A small masked spectrogram model, trained from scratch.
Model: 3.92M parameters, log mel input, norm batchnorm, activation silu, depths [4, 7, 7], widths [40, 80, 160].
Training: soap at rate 0.0034, 13200 steps.
Data: trained on single English command words and digits, spoken by a formant synthesiser in many voices, 78125 training examples.
Rows from block 5 of a small masked spectrogram model, named by matrix and row number. Rows with one number belong to one channel. Each number is 200 + 20 x the weight over its row's rms, rounded and kept within 0 to 999. All counts start at 0.
After each channel's rows are labels from the 100 clips, of 14848, where the channel reaches its highest value: "peak on" is the class under the peak; "peak in band" is the frequency band that holds the peak. Only what is clearly more common there than usual is listed. The data: single English command words and digits, spoken by a formant synthesiser in many voices.
# convs0: expand pointwise conv (model.blocks.5.convs.0.weight, 480x80x1x1), inputs 0-79
# convs1: depthwise 5x5 conv (model.blocks.5.convs.1.weight, 480x1x5x5, trained with AdamW), a 5x5 kernel
# convs2: project pointwise conv (model.blocks.5.convs.2.weight, 80x480x1x1, transposed), outputs 0-79

convs0.283,204,192,179,249,199,170,227,202,231,210,196,223,192,180,193,184,216,166,184,225,224,214,163,167,159,201,213,235,194,218,206,187,179,176,199,200,174,188,219,184,198,173,222,191,190,192,205,217,180,198,180,191,200,200,232,177,222,229,223,181,221,229,198,203,189,218,192,189,220,184,188,199,221,169,173,217,169,186,219,219
convs1.283,153,173,163,166,163,181,203,222,190,185,201,185,192,216,204,190,224,203,213,208,208,197,222,202,207
convs2.283,198,212,184,213,194,223,164,167,198,191,180,182,199,194,216,170,204,224,194,172,191,225,205,213,203,233,188,192,211,215,203,212,191,218,172,199,194,186,209,213,224,158,214,225,215,151,226,212,197,183,200,162,210,197,171,189,213,186,192,186,196,225,190,212,222,202,203,179,179,181,182,245,236,230,195,242,191,214,232,222
peak on: /aɪ/
peak in band: 500 to 1000 Hz

convs0.393,179,157,175,162,191,215,217,202,202,202,193,192,174,191,223,243,176,179,210,182,199,227,186,241,173,188,223,221,189,217,205,202,178,169,194,224,178,180,230,211,224,182,197,217,206,216,205,163,203,201,176,187,204,202,189,167,173,212,212,191,186,202,199,197,230,218,167,185,186,183,223,180,207,208,215,164,212,201,238,212
convs1.393,189,195,217,217,170,196,224,195,183,180,186,239,237,187,213,198,212,237,180,209,216,199,231,217,190
convs2.393,228,214,193,218,190,166,181,172,233,229,201,226,241,201,208,191,218,196,201,177,226,191,203,189,192,227,191,230,207,178,182,180,222,232,200,176,205,230,199,191,223,173,194,200,189,212,189,222,198,166,190,190,197,158,193,246,237,180,203,216,209,193,179,208,196,181,223,184,224,201,213,232,179,190,172,209,183,166,201,213
peak on: /t/; /p/
peak in band: 2000 to 4000 Hz

convs0.43,198,228,179,236,219,164,174,200,212,180,207,221,192,211,179,167,195,214,192,223,196,206,193,226,165,173,148,171,172,177,217,192,201,221,188,209,216,240,228,198,238,200,188,188,221,185,191,219,209,193,192,189,225,235,196,197,201,178,214,189,187,203,197,193,199,195,193,191,229,168,218,210,216,210,165,185,223,166,192,216
convs1.43,171,175,201,176,190,171,185,215,193,181,232,171,172,187,183,191,214,187,211,186,166,184,206,175,183
convs2.43,206,187,215,191,227,198,174,214,179,218,224,201,178,216,204,149,184,209,205,172,173,228,210,208,222,179,197,200,170,181,190,182,182,214,210,199,179,223,204,188,198,236,204,212,211,187,203,222,194,200,226,188,217,235,228,171,185,163,182,202,203,187,219,205,155,180,182,242,201,217,215,204,204,229,213,231,220,187,159,200
peak on: silence
peak in band: 250 to 500 Hz

convs0.8,187,218,241,193,165,198,220,215,204,188,229,168,198,214,200,196,229,227,192,213,213,180,196,209,209,187,189,173,229,159,199,156,220,220,196,165,197,228,207,170,223,233,170,193,228,220,185,208,165,183,174,199,193,205,203,172,183,200,216,216,203,209,213,197,185,202,187,197,183,194,215,195,172,245,169,189,196,209,227,210
convs1.8,207,204,170,198,197,195,213,185,194,209,194,185,147,199,185,202,196,149,181,204,205,212,155,203,202
convs2.8,188,178,214,192,182,190,198,212,182,215,199,209,232,198,151,206,195,172,203,230,218,236,193,226,223,196,215,215,209,192,185,181,191,189,204,203,208,226,177,161,210,252,164,191,197,256,198,222,171,216,182,190,200,224,183,215,179,217,209,185,186,203,202,216,214,179,211,195,192,182,222,186,224,228,174,205,192,221,188,167
peak on: silence
peak in band: 500 to 1000 Hz

convs0.11,182,177,206,200,197,189,225,222,182,185,161,204,193,165,217,207,223,226,183,190,200,190,181,181,210,191,223,189,197,205,196,194,186,202,194,218,195,201,211,190,152,196,167,234,180,229,187,181,221,219,190,195,166,198,201,249,226,186,228,171,197,199,210,221,172,194,203,237,203,187,180,250,219,187,216,188,196,190,178,237
convs1.11,188,214,211,184,208,220,184,204,233,186,192,188,255,250,203,206,194,219,214,185,209,189,216,209,214
convs2.11,229,186,191,188,245,210,207,184,194,173,216,193,203,214,209,216,191,191,219,205,205,191,211,195,181,223,211,213,228,201,196,199,257,216,194,201,174,216,151,196,186,170,201,207,202,200,171,221,187,186,169,194,213,221,223,188,210,220,166,237,208,192,165,227,199,184,163,186,204,215,242,204,188,222,181,223,202,199,208,162
peak on: silence
peak in band: 250 to 500 Hz

convs0.174,183,175,182,152,187,194,206,185,170,202,168,185,239,206,210,220,220,173,205,177,185,193,230,197,215,202,183,173,192,180,226,195,206,179,239,184,184,218,237,217,192,229,202,206,238,197,238,211,206,182,206,197,216,172,218,191,193,214,192,182,177,224,218,171,223,202,188,167,194,232,179,178,226,196,207,218,210,208,194,182
convs1.174,202,192,198,189,201,203,214,170,215,200,205,225,156,192,217,178,176,202,208,192,211,170,250,173,194
convs2.174,203,186,177,180,139,168,210,189,204,198,172,202,232,210,182,229,211,191,188,223,190,169,235,182,188,202,174,211,171,169,211,218,204,215,188,203,194,197,183,172,169,199,199,193,221,206,217,217,202,192,232,193,229,188,214,191,241,206,196,177,169,164,187,192,193,213,181,210,179,235,215,219,209,210,171,176,194,227,210,201
peak on: /t/
peak in band: 2000 to 4000 Hz

convs0.79,203,144,212,159,205,202,213,225,206,204,211,222,200,191,194,210,204,215,164,183,227,164,213,190,159,162,185,189,199,209,194,196,233,199,218,222,237,205,191,198,219,226,228,216,247,186,214,189,190,194,219,174,186,168,215,168,210,239,207,195,202,211,200,212,179,187,221,188,196,229,192,181,198,197,209,206,226,210,219,211
convs1.79,206,211,179,206,214,202,212,219,213,190,183,169,237,149,196,179,179,190,172,192,214,220,174,205,205
convs2.79,214,197,202,191,198,207,214,193,206,211,238,204,175,216,227,204,201,200,184,134,240,181,212,243,195,167,234,199,185,217,205,191,221,164,190,208,182,205,228,212,191,210,194,206,202,161,172,176,242,194,170,192,183,190,191,197,219,194,186,202,196,192,212,192,183,172,178,185,200,191,148,196,175,184,199,195,226,213,203,196
peak on: /t/
peak in band: 4000 to 8000 Hz

convs0.358,189,202,219,205,204,153,205,178,204,211,208,141,188,197,198,202,222,230,207,171,214,196,196,229,196,164,225,208,220,172,213,185,193,182,197,172,203,242,198,186,212,205,218,160,202,197,166,202,167,218,213,186,207,204,204,208,180,186,202,220,191,159,216,186,200,207,228,190,227,199,202,181,174,228,209,228,164,188,181,218
convs1.358,203,206,206,195,196,210,165,217,188,176,180,220,259,185,202,186,187,210,178,188,204,180,229,176,209
convs2.358,218,209,196,175,212,224,191,200,199,174,206,225,176,168,236,204,211,220,186,208,203,228,180,206,201,166,185,213,220,211,213,166,164,210,213,200,191,200,184,231,217,181,168,184,207,171,240,195,213,218,206,205,223,207,190,159,209,237,204,211,184,192,167,213,186,218,201,167,182,197,195,208,202,178,213,171,246,204,212,238
peak on: silence
peak in band: 2000 to 4000 Hz; 1000 to 2000 Hz

convs0.194,187,175,174,202,195,184,221,181,195,210,213,177,205,185,171,175,203,192,168,165,188,200,221,220,217,214,201,168,207,184,220,169,233,238,172,182,217,224,200,243,184,219,165,180,195,204,212,174,202,198,230,182,210,176,167,188,164,198,219,216,234,190,195,204,225,194,162,186,180,195,206,206,227,208,198,198,220,185,212,220
convs1.194,178,199,195,195,194,197,192,229,195,217,200,167,278,188,216,193,199,199,213,187,197,212,192,201,203
convs2.194,180,190,233,221,207,202,157,204,174,201,178,232,219,201,240,219,214,203,201,220,169,161,225,188,199,196,202,199,198,232,190,203,165,243,228,197,178,219,217,212,216,219,167,213,187,191,190,211,194,209,188,220,203,186,212,195,220,235,203,243,208,189,219,172,228,187,192,173,204,210,179,169,216,193,192,203,205,212,186,238
peak on: /t/
peak in band: 4000 to 8000 Hz

convs0.147,198,245,230,229,196,203,217,206,189,212,174,205,196,197,183,249,214,178,196,156,211,203,202,176,210,184,165,159,189,192,166,180,206,202,223,189,203,199,188,208,203,215,169,193,239,191,206,192,207,219,210,227,178,182,208,195,210,172,202,211,175,182,235,200,165,206,203,235,201,194,219,171,171,197,204,164,176,191,213,199
convs1.147,179,202,198,222,203,182,187,199,235,189,206,212,175,241,167,215,218,183,212,188,213,224,196,243,199
convs2.147,221,181,198,204,209,195,177,195,183,188,206,205,227,159,200,175,203,204,163,207,235,232,192,203,211,188,177,218,196,179,217,216,213,213,207,216,193,207,205,213,242,234,203,200,240,186,196,204,169,186,219,190,194,192,195,193,225,196,172,251,192,243,188,201,229,207,170,187,194,186,188,194,191,227,176,261,201,191,203,188
peak on: silence
peak in band: 2000 to 4000 Hz

convs0.27,197,196,215,208,199,197,185,187,207,185,216,172,216,172,209,203,229,209,206,186,158,209,153,171,211,187,202,163,207,191,171,251,208,224,185,203,202,201,218,188,140,186,224,210,186,231,194,195,170,193,166,194,204,191,197,222,224,177,201,157,191,212,200,202,188,194,188,182,184,201,223,211,202,206,212,223,225,240,207,207
convs1.27,194,215,209,181,216,208,179,195,208,210,191,221,218,254,212,208,180,197,255,211,195,196,224,208,186
convs2.27,191,168,201,184,196,195,218,190,189,178,216,183,202,190,212,167,224,187,219,203,196,171,220,243,217,229,193,212,208,204,195,197,189,168,197,156,189,204,154,215,209,180,183,192,214,187,200,196,221,202,221,198,180,193,208,238,189,218,229,238,212,173,198,224,223,218,207,203,185,223,189,195,183,236,189,252,192,214,207,161
peak on: silence
peak in band: 2000 to 4000 Hz

convs0.2,214,212,198,178,211,185,206,224,204,204,192,187,171,221,212,208,205,164,210,172,171,181,186,184,214,217,201,185,149,135,210,229,195,197,198,198,228,222,200,182,195,199,168,231,201,193,204,198,205,197,228,191,200,162,203,192,185,199,216,178,240,227,187,187,208,202,175,197,181,197,211,174,211,199,183,185,230,145,198,204
convs1.2,209,193,216,191,199,185,215,211,227,192,189,214,231,197,201,226,208,161,187,221,189,168,152,200,173
convs2.2,199,170,198,237,167,211,212,184,209,206,225,199,208,160,204,154,212,221,180,191,211,198,208,201,209,180,178,227,207,248,202,207,218,216,199,192,194,191,218,168,192,163,194,175,217,203,189,197,221,199,211,217,200,212,220,222,202,196,174,224,195,199,229,180,208,210,253,188,194,233,187,211,156,190,201,196,198,157,175,207
peak on: /aɪ/
peak in band: 1000 to 2000 Hz

convs0.449,211,157,155,213,191,207,210,192,227,176,223,192,215,194,179,188,176,239,207,185,191,215,233,188,175,237,199,232,210,243,180,226,198,216,184,193,214,180,212,188,203,219,176,200,167,157,195,190,198,219,218,219,192,183,228,205,188,227,173,198,200,200,224,222,215,193,189,172,217,209,180,234,199,204,210,214,184,206,200,232
convs1.449,185,180,156,186,209,189,173,177,198,187,150,209,223,165,177,196,196,215,194,209,212,189,196,202,191
convs2.449,172,191,179,242,193,210,191,197,226,177,203,168,177,200,206,188,201,215,192,204,150,184,198,218,225,202,200,221,172,202,207,193,184,210,177,187,232,232,203,176,191,233,215,231,237,210,187,215,229,214,218,210,161,204,217,223,202,221,184,179,218,185,211,178,193,184,223,213,203,160,173,230,174,224,199,198,208,198,224,181
peak on: /t/; /s/
peak in band: 4000 to 8000 Hz

convs0.406,210,223,215,239,214,196,194,184,172,172,223,221,194,201,194,164,210,232,196,173,181,188,222,184,198,195,205,170,152,192,186,203,186,209,175,230,189,211,197,204,232,210,194,197,208,185,200,210,206,214,188,190,202,169,185,222,206,240,138,209,170,185,174,202,195,163,185,192,203,221,199,187,221,181,205,213,191,218,167,174
convs1.406,196,195,184,185,202,199,198,206,194,196,177,168,266,241,190,195,215,201,186,208,191,195,182,186,175
convs2.406,184,193,180,221,178,207,168,173,185,182,194,194,190,216,237,202,183,196,229,173,226,237,207,208,212,188,181,184,185,199,180,220,197,206,183,212,189,215,199,219,213,235,199,154,236,172,251,200,199,209,207,194,185,170,201,200,195,205,240,201,179,191,193,222,223,179,221,210,189,210,167,217,184,247,202,216,187,171,212,190
peak on: silence
peak in band: 0 to 250 Hz